config.yaml
mlp_ratio: 2
head_dim: 32
parallel_block: false
inner_norm: false
drop_path: 0.15
positions: "learned"
init: "lecun_normal"
lr: 0.002
beta1: 0.8
warmup_steps: 850
Rows from block 5 of a small sound classifier, named by matrix and row number. Rows with one number belong to one neuron. Each number is 500 + 40 x the weight over its row's rms, rounded and kept within 0 to 999. All counts start at 0. Numbers have three digits each.
After each neuron's rows are labels from the 100 clips, of 14976, where the neuron reaches its highest value: "responds to" is what is common among them. Only what is clearly more common there than usual is listed. The data: single English command words and digits, spoken by a formant synthesiser in many voices. In brackets: how many of the 100, against the usual share in percent.
# fc1: MLP up (model.blocks.5.mlp.fc1.weight, 384x192), inputs 96-191
# fc2: MLP down (model.blocks.5.mlp.fc2.weight, 192x384, transposed), outputs 96-191

fc1.16:528499484546467469487499507515504557478519538421448568469462441504477460541496494536486623455492565506533524479435501492490555525488565539488532525435497549490503496476574606536560448499512534551489515501520489507514487421471490470485477522478626514455470542507452507518494515505450425474
fc2.16:492425541519466489496524498547579539416586512474494465480492492527469614482453532536489505463520543477534468522446471465533520465504469579569518527496562525536557409491548472466491485539408566512499465494530466467511421491488457484467524559467530491470473490509548531516528497410541503487
responds to: voice: high voice (100 vs 25.2)

fc1.325:529501521450524542591467471495447493505479527482500498545515492460571466596561427528481564555471509476507575527467533457470508527573533474446575551483609515522485535494503606549484485505543505528514515534508498502474571489468534464510438491483612557517511510447512492498408522487470446505
fc2.325:477506495519516498525515556510518513512561498495484473503420495538488494449479578416547520508505476440488558544478542539449488538492471528544457461538548473528549460509557559455451494485476481453466481516469413491553436555531503544532483494547521414501503519534449506506538513445564454574
responds to: voice: high voice (100 vs 25.2); intonation: rising (55 vs 24)

fc1.242:536568539537493491545373497618497453494477613434514397556493518482503608547566513523491470529462531474457472540459489496483539514486553530495531503493581471484414484600558491484414451509511511476514465532497503465509518518489441489552466490489499518411527472514538472510469550498549462458
fc2.242:463560543566449500531512500475539463499502444543498441538495476526473358451454527517571473469542487450488575510510552467506420538437521540515518482516494457495565477494511549520496541498519462498449505483464523512538481546506478442444489511531518461497546508501495496458540502473503517510
responds to: voice: child-like voice (100 vs 25.4)

fc1.50:564555524531491479504398460568486494514493570483522451492512467496482634586509500523486472572482610493467475501475518493457545528542567481426533491498538465443329498513532485476430368503537489459511519530501472482511524519509506459539497481490497498444497482496513524505459546524508496457
fc2.50:445542542520481476517506516459515482502489455544489497498500454523506231438512521514554496479445467466506534455520518522492448521448530544493496458530517493484609496496500486529522472492520443496482507511455517531525480530504512454442483497524450465526537527502502520481528504480488528496
responds to: voice: child-like voice (100 vs 25.4)

fc1.205:497531504442569562507442472501466460534478568552512481499506552506538652521539491494481436560533514469458470536532465543449551528531516412446513486537574425446357564535455483447440429493529443462515473528492492488461536551560520496578480440497506496525505477507503501543472530548489524507
fc2.205:447490523498478508536505534427514483523452417595504468544512474529518324432502523478542525480399440455536493441582495533486424482475523522519501466578494455545602476460435474534494541494516449494470499484464536516501480522505511490453486480483464488551551497480491551475523472460540528522
responds to: voice: child-like voice (100 vs 25.4); /oʊ/ (40 vs 16.1)

fc1.131:469548484480509466607437507542575552496508522511565414562513578510547570494524534488494496501451522508524507523472510533496487487522424560582479484557552449577419481503454478520459486484490516462426529522515511476455475514551407515509425489510474491470536407496510538502488533583507495432
fc2.131:454541488548419457506521539472494508518494477531506488539479486512500438405457500482525510445552534492470582456529571533509443543417545538487460507504446491538509502484483552540484526482535481517444505529444501555522486480456517437445466487563471440520537534478477452454541436469505487536
responds to: voice: child-like voice (100 vs 25.4)

fc1.344:471506509504511544447562492435526546517495501505448532430536494500502455524459454528493677483561481528520531534514531501481516542535543534510561542500525488474526484496450636416575539477573465507447496407468510500453499505511513479501515456519564526523477504544507504504505515490508451491
fc2.344:447487523513594489474551482459514508500504498521516477487496535532453633475461496464565465566552466503457547595521506499468480516554465492474470455499501423478508457472500512436458469489478473500482468453523458438546473528540494524564550500506453459511525466534492467514530485418550536527
responds to: voice: high voice (100 vs 25.2)

fc1.364:507516480505518483431525503480510523511526518496443591414503492499504441492503459498530699493530440479516509543510509519462530570532513527549492452432535521446532496492443626459543526503521473513426505458450468504494466539493501515493554468513551500533480514544489522472508502504554444579
fc2.364:458420524505548494464554507461493554516512531538517510487495518542428664495419507476551487458571494530430534528553526511464531511574496484494466446520497500491486494461487473410519461500480477489438462428497499535514492532553506482540550484453447470533443501563516486515523461456513482529
responds to: voice: high voice (100 vs 25.2)

fc1.280:517508487541473501478446504524543505492476517480502621447493504470565455482501484513524693486506490518525518493490513514465540555535552549560505519467508571438531497517462598525494523489523464495416529527471499509471467499495475505468476455497576506533498510503470549488504505507535431543
fc2.280:454456540602499457452518477525550526462533481448515497440489470509433637517411517511539489425577518525515517501462519461503525467540453547503455460427483476477536444492570514431527486507437558536455478443562487498511472514499471496515512551515525489473442460539503509486537475418478524503
responds to: voice: high voice (100 vs 25.2)

fc1.70:496509478479480513433543507485487547495499465512429590479541481500485468543507498532496653506542538548508492504550502479520498529506561447442485555507512565542516565455445570512567486488550487513457537446499507520469530459468564480493605476509615535509499549508500517500508495496449454541
fc2.70:404533473517503455436573523444521519501487485514512494499503502555420569421426510443574522473507451520486551505521515522502464474492473480497376458522507502483509477462517537413513490485475508528468519437500525508527491547502515556499545481500509487505500509504434513462553460461505543552
responds to: voice: high voice (100 vs 25.2)